python train.py --train_examples=97500 --norm="layernorm" --hidden_act="gelu" --inner_norm=false --patch_size=[2, 2] --learning_rate=0.0013 --shampoo_beta=0.95 --max_steps=6100 --batch_size=512 --lr_schedule="cosine_restarts" --final_lr_fraction=0
Rows from block 7 of a small multi-label image tagger, named by matrix and row number. Rows with one number belong to one neuron. Each number is 128 + 32 x the weight over its row's rms, rounded and kept within 0 to 255. All counts start at 0. Numbers have three digits each. After the name is the row's rms in percent of the matrix's.
After each neuron's rows are labels from the 100 images, of 14848, where the neuron reaches its highest value: "strongest on" is what is common among them. Only what is clearly more common there than usual is listed. The data: rendered scenes of toy objects such as cars, trees, mugs and chairs. In brackets: how many of the 100.
# fc1: MLP up (model.blocks.7.mlp.fc1.weight, 960x160), inputs 0-79
# fc2: MLP down (model.blocks.7.mlp.fc2.weight, 160x960, transposed), outputs 0-79

fc1.614 102:125118165121124092133088114169139117181110095067108129137151115126172129149104076140145142107082101091149114128117116148082146167111085165137111115140112085136082104116115060110097121157120154148097122126216108067187126117100122126134149147
fc2.614 096:155150115109102173083100065067100102121119156116182121164138106121128110198086152122108166163147131128159156095128115151101108104094188150109129171081146128088125153119088157093082131200105084161156114114055162125182158151158185109173143151
strongest on: count: one (62)

fc1.462 096:143129110146128115174154122065102156174158202120114093189160142123108122203113130067110214111160077151184154080085111148133124139145150134134072142124158146096117125146101098172115125130176103103218151170179188150129137143132082134121122138
fc2.462 098:175147191103135142123138090109157083130149098139045135118077071155156116097095117095106143123077179125071086143207093098094153131035134174116173111089147140147117090163065126104136108160142104132130086093112105134178168137127109149068149162
strongest on: light from the left (74)

fc1.544 102:140099129106171073151129075181135081096103109083151114139142146173112096178106140044059111145152104142123086123153129095092123175153098119128143160143157091140131179079148191102136112146162183131111103178140121137154087152101109160141072101
fc2.544 105:097144086109161125176158129182113134140138127173079135088125216146142116126181132094202048115108151131159086119104124155071148110093101097141142159102120120163094187084149068140144186155152104113101110111083072181098105153182146088108171141
strongest on: count: three (61); blue object (51); orange object (41)

fc1.751 105:171148094126081134113085154114184185151129133138121135116170071110139201138083140138130169109094094092162138140175107169134119112145096128194164189097083076172100086105179130075150082083061120140104159091141163105150168139127109180144080089
fc2.751 102:144094178137150124134164098163114098070086131141133091152187172128135093153159085150094167109126168116164067074088125076076108068062149132165220120136161120080110150137146146110169103156105178123054151120115170101119154162106127151171130151
strongest on: candle (49); rocket (34); largest object: candle (25)

fc1.101 092:157208138131131133093109105121150141154222121081193114122145102100177164131087108145166181111130102077153158194180175139156150134162108114163181161151106099110112096158190154110142109150109184125097162180152116179119105156166171152099089122
fc2.101 091:055092111164096150182145067136075137144138137153069151183165135115150090146142044121063085107118100104103098111101105145080175139144182131125185139112106113176156103062097110134107070146086114152121169089076116183164149135143098112136124103
strongest on: ladder (32)

fc1.368 100:107110154102167128132170145221087104146099047095129141056106099115102151083084116113126125097148118114107082120143108092168147121133148140105127193147108135139158136153136175093147092095237083165134159080091191088143129116093125102135062114
fc2.368 098:145096121089156099107105195148160075095150080133117124106106140134150139122133157062147147105171106128145114094157166119147137152119082121136162063077172135092108121178155095139087167171095153064138109166080087119133133190163118122075140168
strongest on: white object (41); grey object (39)

fc1.436 100:186106121154097146099115119158159096137103152187148083151111114124173120171133131107162145178100085121171156166140107168163085109114138158180149142118110124131138099087087122150070160126111089096121136143145159130152144081135091128126139112
fc2.436 100:088152151089100137104104127089136136168098145128084126126148130155150153107079142188165101095187165134122140124120107103092090139163120115080052153145094158123141113125121093175160149100154130117126084101175176066147093146178140168088136128
strongest on: umbrella (36)

fc1.752 098:098143161136119171123217130208123112117115132128164131156137099126124131124140083179179112092137150109164154152127079127166175113116076152087125116191081115095115126133097154152118128071112100116107138173152186101161150054164114119167144131
fc2.752 097:085111153116124177169127113129099167195167090080097184144138146119159191156137159124171119130159116156151112110138110144078103151111160185086088124112187166102112112152101126150219120202151117168120120178086150148189125175200123102106161116
strongest on: arch (40)

fc1.719 097:139169118170167084133136158146151090136171101119141118154121197166141173125126138104133131165184155203138090098141142150134162079123095094134125156106171144165140176165126122136071188180113153097144137137140097127082129136159148139126104165
fc2.719 087:077172120127076108093095144100161153066134100086114103088115123153187107075149177096188130169177108162149099150182147098139123146167171074117083091147057118148172120106173122140136142170102158121142054159154112171096161147169064138125146139
strongest on: white object (36); ladder (26)

fc1.105 097:101146090100124137105149143101070106125166120136106153079172159128140081052161201085167125102179144093145135136088150110086124132152097135106113145134154184132089153102123134095119066067107183114140156142115155123146141122085126107100184131
fc2.105 102:100154101146182119118136132134130105161137155142104138108121059145147139217163133126150166126100089192176157138095105177133075119104118195070124074145111123141115143186101131118081223141076166130124127123112116144153108120152158170091182144
strongest on: blue object (48); its colour: blue (29)

fc1.250 103:143107116137139096148179095123118162107154158166077158100114114212094148124155099169094149184118137139111124103164142176151081063181150153172127153119097072200103121144172115151176096159089147140118147183162135146124109179132122120151141161
fc2.250 105:104077135075114147117092128111176105104150114094139150153102133106148162112142125128142123136067105115099112106096084103118147059063098166130126160131124082173127149058136145102116129134042128143160120122119116092192156188139120131085137104
strongest on: brown object (66); its colour: brown (38); orange object (34)

fc1.374 092:119127057112105118095134149112134164124119158160172138118198106118109119126126169114128159135104110078102109159145123160175156072159183187126133169096131145085145133128185107143199080143141116082141142090114142104211134176170138107131104056
fc2.374 083:078087148149106134141170151182128063108154136137132079152125167143131139099121139108172130168120118123141092156131147146123138129168100120132164116111109143145137091199110185112066139121127164140114092159093089138157053135078109161159175135
strongest on: light from behind the scene (61)

fc1.687 097:084141164143084150029191161187113159163093149103142216152150171099159157092147083123177115127132082156109172142105108136119109102179114082124119085081159055105103145145122152163143134108108090098153116095085098090124099172105153148134128056
fc2.687 100:183111083139090160135094142118132102148119158089150170187156114077125128154110144105140101160124150153159122157139091125136151109110103130078186129168133149070170098179128157180182129187111151138137122177086082177144106183165201153117161148
strongest on: purple object (42)

fc1.29 098:184116137130139173144141152078141115174140076140168147113119100147123124155086147125181130114069117181147141093107148131160144091090111088174079114124120155111140186144111099158126096132117201167094154143120073140148065146143164097016097118
fc2.29 093:081064086161144098183116168178150099061166186096108112144197122119106158154111079067131123066142187163136127087119162109129102157130178115117103120100124144106138103119120171114135151104180101111163185115135172142115112136161085196166076083
strongest on: light from behind the scene (75); count: three (60)

fc1.282 105:068108109073120123129060161109111092160114097134139135143105126101161179054097100104119121115122132059120149115064160117128124127078106159111111160183055107108093159082081078121143154092122142136100144098068129153080128110156101121044167113
fc2.282 102:117079139129102147084099094091175066130146117066109139158134099121110145104141156105182219119129095156103120076147127139150084068141152139171170100074140115126142121146109089084177104157103069128125058138102133080160132166131135156170151155
strongest on: white object (41); lamp (29); its colour: white (26)

fc1.36 110:072146105076122120211083171088120150138172109136156125141123098090157125115137081116108124147155089088154116128132075090184193185128069105082141134175117180077138096072092140131084129108085127164196221148143129158106149147197172111108044060
fc2.36 110:159106121146115175142173129151128089139124086143127154149148118136103141135173224155146177173169116113131200180122141094143137058088192158149174077070113084091162145139146112133154156179102192145164088139126147084130130141154171129116092162
strongest on: light from the right (87); barrel (31); largest object: barrel (26)

fc1.8 099:070105137150066131167106173189154114140165148177154112112110132165127119130129130122106154105137096106171126064117158157173098100149134101121109140076140135119175126145097170152183102176157093099141152149128100194085147066108091130182145138
fc2.8 107:120103053167149046126176119124155086094180125114103139121149080138142063152132164126134114105133156137156118119156131124116134075129115133136111110142205169145169144172148123158102163113153139115090126135121057118152137164135121113093161165
strongest on: white object (53); pink object (37); its colour: white (30)

fc1.260 098:150099126171139103133129138153183149181100122081087127147123160143126102161103132099133141167104161153175178120184094128087179109098074134150117174142165155145090153165117115143102108091142158187214130141116082205178185142094141122140140080
fc2.260 091:157123133173110162160114047158148098114101111152098143165120140092084128183138138164156130135118127081117111139139085162148153161099166192126078189146147102068137075125118135079145114134122168123141139155062097134148198115168131109170112170
strongest on: light from the right (55)

fc1.524 102:058073100091119113069151180130138169102108117136169117098137141112155175079149152150138163182134122091154147088065111133200134092096147159139150137145074088150204112076137153212110105146089125137161138120131063193160099143118053092127150155
fc2.524 100:119115167147084164088125141163175106124188147135195113179135164156162112133080151105099144121138093156158096113116091116093166098179137158112133149109156091134131150182155127183112181130094135144158072108172148164190148167175156170127149086
strongest on: brown object (46); its colour: brown (28); mug (25)

fc1.478 093:121164180189118138144138138147109072139081089095137182103119143161139136134128108094132105083140133094161112128061124133108141112132116114157097091080167196177172140119080129102171130099149153119107097144157102121068159105156106160129125147
fc2.478 090:128075202153173132128152097154170099144103087104144130132153065132138098105104139100098183172121107145132099123102082167169164083090154208115157164132139126106185096115124115076086099173139161106168149091114062107183157123146107126122134162
strongest on: arch (41); largest object: arch (30)

fc1.211 096:111091150207100174055129170157174114156149108106119156126114104170082157147078140136126148145173051115099109135104136085137106147172114142132032136122143155039134179119153148082085112088121147140145043084116134152143106166114131163172109112
fc2.211 092:162132144093154144123113154097167155072113082100082157169092122095096116123115160118105085179109104195145098147127156175125140090099164135171162145108080117153166088114130124177157113165120146156168124152111117158178110187136192179134203115
strongest on: light from the right (61)

fc1.228 104:138201090099129142156117165155137154123124144122151175124175176065132118082152176154152142156115150181142094130119131159180135164091153174104157179086105131127206169112112142158112137154109126154143158150112199123179129183120179095138090141
fc2.228 098:124164129115128108142082208104168023163127176174096201173114098145161169103124128121094156117107101104141149130130157145080159157083143109167099119060137125143154124114206070134167106141144157189108130134134128111139129161167112120146153141
strongest on: purple object (50); its colour: purple (36)

fc1.427 093:079131111141123122121151109158122115147225101105119136144146118097140180148115157137139143182180160155154139073139145109054130097120124087117121124124108126145067166110120164154110145070092114171116129096142146032065109110173123074173155073
fc2.427 098:152121096098095154172136118149132111111094094159135081104119040156118084090134141106132078097100132108104059082061103102200135182145089083131119115128131138080157130146136115087146118118147161110078118157141158157073115140087173115133151114
strongest on: count: three (73); yellow object (57); its colour: yellow (25)

fc1.629 100:085159110118093161135127144114140152122156118162132077162147123126107147144083076073120179149172098132130127117165120098179110129184141125134215069156117136160094040124137141123150170175095093134173123070166142142200182183133177132124103113
fc2.629 101:152145074164108184100155120146106144138138139092123112169078113132085125167172142103140173207145112100130093125106116171121129114103134151170122084091096057139096175071120153189115186120127204085170127141102169080151060133139129124131177131
strongest on: brown object (63); its colour: brown (41)

fc1.278 099:125162076102163129177118170164142136162148070161159215158144134142133113112144180181151089096162193106062112085124165177096123129118090146145107121192083169120172112091135116151098118162149104102111093150144086097131135115085163066114109104
fc2.278 102:129089105110109154119147130118061086242153172126161141175163071134137138125089142040155155065152168107146153161139134097139102129141160127096139168097062119127056146115140080125148137156173190142115130117146160123112185135125120129128123138
strongest on: blue object (50); yellow object (41); its colour: blue (26)

fc1.406 084:195165090100102093106087119160079163119117131116148194098218180126092114099115193104168111176145199147143154089109096147182138164120080113083183166144108130103055179185167168122141145114116101171162183131144090141144118126117141147185144128
fc2.406 084:116108098111092135119079134154181099177101093098142143170213081145128112146126113117145119113137114148109125080098145194098107087132093143161187139116125123167108179144175148117144155147168164159109147070005092130173162102143132139143125126
strongest on: purple object (83); its colour: purple (51)

fc1.468 105:147112131120067192154151146165123130200200125098159107119091138132144194126143152054106099163146197125137143149164128082099142118115110114091153149130136096118093114132158092138150128146146092176159172175076142127078143115123135105157131116
fc2.468 107:098132112099124105129116159140199163118158100130104141125072122120178120117186131104123114129169091126105132048110116117169128094183068111152147147093060166082161126114124129166126089108164149159093114202169093101114076084128144138096101067
strongest on: count: three (66); green object (47)

fc1.399 100:141118112144115115079134154086153198142052073123107098122082123111078145082082121124074154135157128100159102101124145075148087132124136164129124108161129116107207133131089143120157108136132099134123167118115119079139129123177068140108104083
fc2.399 092:182102112213149150097132154202158120127162178123115126095084167077130174128125125116172139159147076135111129153117144139116133098136130038116117135112137160103156073146149141178122204115066189134104079084083108144114103200100152129077150108
strongest on: brown object (37); its colour: brown (25)

fc1.50 093:045132097125123156172108147099113124161093135102068133110164142091095072148126168129143139084129104146172137115124099167096107062171095126107120152093101129140084091131159094132144145156175153122094142112138111094129163165132127158134099125
fc2.50 093:187079164128126160104136135151111059086140113152153121203110112144120115089162142103088170097155212095111122112130104128115096070125173188124144166111101114101169155064095147154123111170124150149171127162107133120171145152131107112156174130
strongest on: light from behind the camera (63)

fc1.485 093:129083126110115148148060155185170078131107143129088137098174136177195140131157082082132129163142081105126119137127143166048143149147093105108075172096058163135147087063151059091121152128096175157132153122156104165117124132180127136096109126
fc2.485 089:170084190065149115062112152117091088144098119074133108145118124111063132119068155139071166142146134148132100096129114119131170064130126126120112124076096101086148144137092151125111177185098171146176070102112156123153133145154114160172125138
strongest on: white object (38); its colour: white (25)

fc1.724 102:167116151147111105105159143119118152095195126149083169096168099135108159083143174158160152114129127159185085070159131113137079135132139186159092093118172101197122128137083126144156161127070101117078106185151117142111095110138224061095165080
fc2.724 104:120110154107109164097062134098129171139183123096158122142137136149154082123093102130162159065106132160155088111075096158105167118119106135164127139101083117150097121085168169113151132102116122134092097130146142124194118160200133163162175111
strongest on: arch (25)

fc1.222 102:088134117083097155106130149148098111098088087140138145130065110135151165121081118110081077145187155103066112157143158137112122164137108086135158095134131098165129086152091114109106076119092153061095162146166126130141154111121151124158120148
fc2.222 096:166132072131128163102150119106148061118180153075178134179149095109147115110096179129067126187173138143124158115105093117164153050113156124144146168106160113133167034103120122125165159132153145117172150115122089137194201151139109202177108086
strongest on: light from behind the scene (79)

fc1.557 098:083111099091101195202116182141144088149143123146139138126128098098101128082182135155111132116125094125170122129187137139111119112144097130160073120161110193195133102129137147161138150095130150151112114124109142101126130131147077054177070118
fc2.557 105:101092060123123091160107176143130105122113117116141116178138167134134152154099119094152129153102108084131123114120108191177077094107093104066120162145147106129124144143103118109158107164123129204121097228071141171124069112107175099131152113
strongest on: umbrella (40); grey object (38)

fc1.175 102:117078136126162092138134153105112127132055129150118178133115149087159131176108107067121133079083125150161133120176063077113133067116143143046102108076105116156105078128134123128125130140154121120114092151083088066128153131098152147107095110
fc2.175 099:199178105122089097122188161124098125121129070080122134093109099112148099141155143138070178116154174101141035093150140135111088089152149157146103155166109133064120161091079144163085163185141190160149107126116125111120133100142140150091142150
strongest on: candle (49)

fc1.495 101:111103138067113082132112107197086134155164135160096127109106104119112107120106115059184122131063091146108115088156101179121096152149150130103115133136104191124133094082122144108109126134130119092096151174183150118159174092116081160134063085
fc2.495 107:142183096074131108155117099108160120124124079132119154080160167126146141162123133115115113081114147174144148085153144070138064137132126110103118096150093113115153147109112085173103130114179189132118088091161119148141105135145057209124145092
strongest on: brown object (35)

fc1.325 107:167076130151098093091133106114164160091134088182147144106185109079125167153116131096181158138118149161116181059150156124102138120119094156173140081101066110085114096059134102136165120130114132126061157099094110133103123140158091129109125131
fc2.325 103:163095147104165119126155141139159123094068151102110154233082096177043110118089091138092103111123145118131105112135071136093140109073211141106103111112092184119140084105066140152105154128147103104146150142097147099146160156151190161102112181
strongest on: ladder (50); table (28); largest object: ladder (26)

fc1.753 099:130118167126156131221120181190157151183138130123147104089106179200115113124095100139203107132154104094128122109166134150132139109123123155194116130154160132110100143126160202120160090153075147154131053112159124099150191172096167150166125147
fc2.753 099:131100130096118158121184122133169133122162095160149139104118161195177137089091123070148091099101170172124135147114139123118104140092114159118116155109151161132114131073180159153130170050159118142169163200129135108160135107144117100141117196
strongest on: black object (40); rocket (30)

fc1.159 104:133090134110141103108154141074213098178161156129144136131201111166166147170202102130151130135142080146087138117102084074126101100133041116085145121154145148113119102168171130107140114171128162169117153141114100116130136134055136125165067089
fc2.159 102:112113179134123141132144153156130172132179157169082167168141121138097115114098161176217102130101146151145158119175133133062117143064125197178190145171112139072121154123102128111091058145126175158143107160113123197182115175147142180136120145
strongest on: light from behind the camera (52); barrel (38); largest object: barrel (36); mug (28)

fc1.212 099:194144051137083130177072135099128146100100103125146143122156118107091089107090156098134097120157127083114096162126154128153171127126086118085131137167088169110062136130096106163160119134058137140157091099162119124116141158225089131149106157
fc2.212 101:118118119129137150141192158155110147183095091143158157113103140076106179160111128140113078165106129177190083162163154095146118096145101165137157153069131034180094102074145105147164096193112128192160110143122158140141153096081171136137139105
strongest on: light from the right (54)

fc1.585 093:100163082179133162129109041152135112181101116087079142105109102101139165137155128107100177140149118118128160019168112088091045121095097115129142090162128100225139119057121182118153087136126162085113098054070091123093135092126131160184169097
fc2.585 089:160100144073082150114070124112149121195162146156162157176124098081156117162137133156170124135126149234105087052134201151102090147137184090132049101114169129091093126125128093134157147096149092092112118140119093127119097165127129103097086127
strongest on: arch (53); largest object: arch (46)

fc1.562 091:180099129144102122115236147167148120220161132162160153102118099138126095174163151101133157101140140156177116125134101128185140110150151181130105109157109064171194155089129169154081158141179084142140126153139137131106110133110128120148090121
fc2.562 089:107172105128132100134155117125093160088121150109146132137120186155138126115088138118146163136119148156124124080158175137128179143114112125141161112090127138138141167110075091143159105142101127090171136099147073112102140115082121036175153069
strongest on: count: three (60); pink object (50)

fc1.233 092:078137128121120186077166136130112184124094079131124110077130103104107116122162113112132151152085116135187125142122144078096054117144112135169075147184117109146155133150178162115161102149094181125150097136091156158081105121157101142137207163
fc2.233 103:136132174134093110146101133122165103128175157175092131140158139142158134117080081199201154082181125204107145145129167137123098150113078105100104143104105158122093133112135101151146122072119141132134154113104165125141056111191221146130116123
strongest on: arch (69); count: three (61); largest object: arch (58)

fc1.67 100:164150113119108106045106156129215177121190172137159142134118131145164126126117184143148173060137131139150087152110133163113158139094177075129113145099104139118154145086127093082185114082149157196081099100125139126120142111104108128142118127
fc2.67 101:146125134069090149135147152129123153113131066118138120101167173107120145108146154156122039154074119145078163105113149154095119184174106138114158142110086088156133157117085072106161094129186096159158199085122194178180097128105083111088110089
strongest on: black object (36); candle (25)

fc1.302 097:068131110126111130127161099143116133152052148073104112156179157119100141083104102050149154089125115164144164116109087150129146192101083152150106132122139119118079072112092145051144130115126113112132137118111103173108180186120152175112122136
fc2.302 104:171111140128121146118141150147105080077147071122108169205146072102117160121076187119120168153148153157160075091159104150085138052090152154123128136089111084060131125105101170160169141154130162163175080132094115136165160161136113164165155145
strongest on: light from behind the camera (54)

fc1.467 090:105122117174141130164127162134176112118189105116177095189067121177126143130097107127120121109122108146138138122102080224102121129173166148099067107115156086175150152120136173124091182201135171095162191110110135071133142148113099119116111122
fc2.467 095:154109119112126130119196089132161085102115137150121141125095067123141178092139095144100161163112116138107113183100094135110108129144100141117117149160112135119064129117072151171123145147097159158185188126162144158173190164170174123098165095
strongest on: black object (43)

fc1.528 105:129168153111137084106157119228108133116153116108122120133112105143152156199130070131119140133091156109138114144125182116145156100138160134179125111180117101083104089125148068162153114150179101179130156162112093158074209115135092111139120117
fc2.528 105:096081102206059144122074101095148123116149103100159124154097056140175140082152154087147103155113155148175115088112103114119086157139127144160122137060136132138147156142103101178063104062091119072112062123127137105141120132135124186175138077
strongest on: white object (45); chair (34)

fc1.354 091:130136076196119146109115150222162125110167159120114152106131069110111168131137149135062158204126128169140151133120099115143132160146138120111204135121132169111150097116090173160106122120174136205119140118096089176179137188105108156087218104
fc2.354 093:114156155169122170087168173123101165101116168191178122153138130125158162144133146142157078134133179086141168134149163170131144113158091155108091108202138149175173164138069206089157124103129168161112145126088115190084101146107136099066162120
strongest on: black object (51); its colour: black (38)

fc1.332 089:121141122122091153090101182109114067134165070062143127137186128095118067109117169174105092153136112119095115093156200125152134106069114106061144166159113136090145073136140119127166076194114136122118129163158119109164126085140149126122175111
fc2.332 094:148123060128144108062110142096096160101144169180171159148169102119117110096121132130147109134100079085093162139172118166136160111126098162121080051170062187126102166144165162125134134151148138089129181096074114167054147091159122118101103134
strongest on: black object (45); striped object (36); its colour: black (33)

fc1.651 097:109091199110109106111124143142123146088083134136126103069111104100140130105109112139120151092174080157152150091152121127123176123163133141114107156114171162155094182132100153124123112148122185123114102175134119129134155160108161135123104121
fc2.651 092:145097185127095135101113101158078097153151074185087155230114091128087168151091110084128141123131176105150083116166146074131119129102100130159124075126076120098108136131111109147148113191100189124165084148140075120116092179119163122168164109
strongest on: light from behind the camera (56)

fc1.226 097:131074162119105090103123168145227094169150124076139162141141148169057144111151128123135139112112104149115148140132075169135144085150079092106128188169115098153182060162158148167056153084112128095131111138100126122158083146145082117109118153
fc2.226 094:089184122141107151175133096198152091102157165143140149039021099101139143103111159165156129127080122074172171158142126117092120145147105093134172091111180104141112108138168084151159138083164112120132145141157124113132104136173117122094181086
strongest on: umbrella (42)

fc1.553 092:150097178155144168166147079204112093145154146115089148180127103118133123072112143063198118139114143149125133147110129125181137123098089121153053127136170164096094115109142113093153109168172172138167164150160103133134139112081165116103108125
fc2.553 097:141153129075154110111101099135118159124069105116176119139163145131169112137148129148049120164130127144164139139143122126082049149138179153083190160100133125076074112161113125124073196164129124010084116058123122137089040149099086087171102136
strongest on: light from behind the camera (53)

fc1.56 099:098150064081134093138108118105100137170094128093106067066148083125131172134106159121128186139100099128210083146106164116108139111163073124145147142170148142181143092150065167115091142125098144159108178122124125157125052135111048125138184133
fc2.56 099:120131151149149106172149098166097077130122199075097139133162157148085086131196075136153123102122084189093097089107156144109112094109151114143155140108141095184136129106164120180134123073137084087141103104173107156085132093172179145138126130
strongest on: count: three (66); snowman (41)

fc1.330 105:171079150139072061080115133067142145142126076164142149087164095143138168100090095037138128119134066089147236161117101176183147123105118166153107151131088095117149150022088119148098178135092103118099158093130119175096132180190155154160152124
fc2.330 103:137089181109131134102151184117130069147077145095132189230134078127071184124123172168088165117144127160130129137127126149081118065101162189121107103087117102080091109145149159138077127183075149128154114161109165111153136155129159103102133065
strongest on: count: one (61)

fc1.616 092:119127144123123137130188111137120137113159108136099077077156107182110093070169106117149108125123121099177099115170140177138187125084138154196129151169154123099114072130085159127157105177131105158106124115150105096113082123129087086084121058
fc2.616 102:144124167168108156149122137118092116127148178119114081146082091173081108141033107148123153118103136113197196138113080105125120061123133076086138097123150145184081113131143163107127112122142179169100093116150154098122083136174154147100145082
strongest on: brown object (40); pine (34); lamp (26)

fc1.106 095:177102190134129088147097160119057101156142099110158174178162133103117137043148157099133109145107109140173154101158113098169191198118119179158174123128163077116152178164185165145076083096119123165178099172092173113142157114103167114139127089
fc2.106 097:168125128063102103179131124159146127195165105128153186154150087108171083082150156118168108153101081151160125119154135131153128170151110133080151155099155161128167158114123132152163137168108121140115179112195119117109174120145127139146114096
strongest on: purple object (86); its colour: purple (52)

fc1.256 095:092130101138132135152126191158077102110168135153117103156114161138149153092166109146128145118119126162100101141156122111116169146171085111109103070124094113142176164137102123108154116149110086163103140136146127128118177119147142103158037097
fc2.256 092:161157150179064107128131142131113140089123154142127131205087131060108149160150152132116163229149144132116119180165112128136089078114155109177123120159112106131182129145082093194170196122136157163142150163117166143096116119081099147119131187
strongest on: light from the left (55)

fc1.471 102:079162131092147090121154150149153142091124093123104127138062122153169134168219125109165119094104078159070087143115111157124196136161054150120156120059155068087199108134147123124090062179164163121145121111121149124105094155111141115144124135
fc2.471 105:138178134102174122139109122115120154113091108129141175161164104150064095115067183103129141102125126100148105144209087150176093106050163185070094051134061130163096131118097053051111118127137097120185116151127101108120157116124091128118093153
strongest on: candle (50); ice cream (27); largest object: candle (27)

fc1.170 094:146130141072153145163104107126143129148139141129102187079130080154102100094179108060136165075114105166230160144103123173119149116143093153152123118115180086110147161158062128160130095137079113099074130137113146160154102174128091179091174088
fc2.170 106:176133131167081153079144107160064122143203135153150139170143154132128078141081170098154129123131164109123074142131118171125128099129135151096160132094075129149108133122089132128102110185147112105111169113114167142165107119195116152107119132
strongest on: light from behind the scene (57)

fc1.313 104:143109084104099106102084120092147116133088118127184070110131124117143168131091172075113191134122140122072207106137123123102086145096103110141143120080108098183125136052151118125147079157090166129054090096156152075168148092083117155083142076
fc2.313 104:200118164123144105149099112060151184102126218080122136170135106127123136126088152122109148172091084120124070139118120147116130129125170111095068133067114142199147080079088157099123181141103178167112181138076097138165121113120145085085106162
strongest on: count: one (61)

fc1.589 088:194108151124091129090072129099153140157156137125151095089112155125162087092070084065181136125114128141094167097168113061110106147082128118093078109107057099073218164107173118158166144111119119131189107123173150069133097160066172091129077127
fc2.589 091:130132152149193164095118138176100097138133138111057097187102145093143083096150192129119136174201117141178098156142132084090141089125133165162167124123143159112126129120114212107078097147134229201154127141068141083139130141123130095147147114
strongest on: umbrella (28)

fc1.551 097:133096139134125066159103111135128147155165089149087080116058140167097108148187033114095157126096176122140146094138096160133139120131102168064107131091153144109159179135126110073117101144153172105198167211158161131133144095139152113181124125
fc2.551 097:117161132101141158150151136141133104139121161108177137167123161133119089135123159131164192156134132148149167150140151143141181107085108120120102132103101133087122146114138132158120088171111209185119122157019097131178119154135135137171169117
strongest on: light from the right (55)

fc1.163 105:201138129129125104180095129091135131168117105125169133136105107115162116074157086106170134176096090154129113149127205126172174106141106192110181187102134142124160107139178127126136121145119124127146167126142185156148100175123106087152135124
fc2.163 107:072127167093152149119147199112117106151078141133139138194111144118065168112143106128154160126160130162142135029140056109125106135132085137129168114104111134139199209104127105162091160180107167184175104138117070127149177175175072129161093144
strongest on: purple object (72); its colour: purple (44)

fc1.125 096:086131127136092121138139163110061112136071158105067146124151127101137107119124116035133110160129098183122159108144156102152211103121090153110158124091081132078085112096126105132046123158160111139120071082142136112113109119081176172091162122
fc2.125 091:151059119116152116146108189075192131141156112099111195143172145110102139108107122151089118147142163043125123078092152115214104127141209113190095117137133136089096139145171150103144160117154150182088080145141111151111177128121125181133143108
strongest on: count: three (62)

fc1.667 098:087090155114134148093126144150151085103044093124093088094118117145212136079058082205102104160150138120082099147115102152141118129207138116172117170128098106075180116100138125093135150154147160126073157108116110139150150163173168123078097099
fc2.667 098:192084192109095153123145137129153146114173115102106153228141124127108107111109167066120124153151108131100142127187145110121105053118123152102124122110103109101144085073091132115144153194074203178187119144165142111125142137119113141189193118
strongest on: ladder (41); black object (39); grey object (38); its colour: black (26)

fc1.108 099:151121145142104188200157151118128187160140098154118108128124138170097110167122109151202116136161125137101129150120178140176144201136098125154099158103117159188163108149134088130120093175143193212155179162156138158121124138059152134110209123
fc2.108 095:123077103104103109105170108110144151163126166108132109087194130095160113144113093112146154054136114138172145084122077151115192137064096104100094136134124163076109128117171094106141141058117139130050154111120139142179136121111116101110089129
strongest on: light from behind the scene (52); truck (25)

fc1.573 101:140113110134136165057118170211152085164132155142152110156105155090124086091119170155170134160153090166137139140223166203201110130124092126149145145153162137111159175146143200139107102191118123119192135176116158117114088159172100122149139125
fc2.573 099:120118145084055196083120129106159137153150117088062135146177140147156147090106165094188116155111160155151144120137151118111110185122130070141139099125100156102183143110157162152166121167115160173116155105159072137140175101132088088127136156
strongest on: purple object (64); pink object (40); checkered object (31); its colour: purple (25)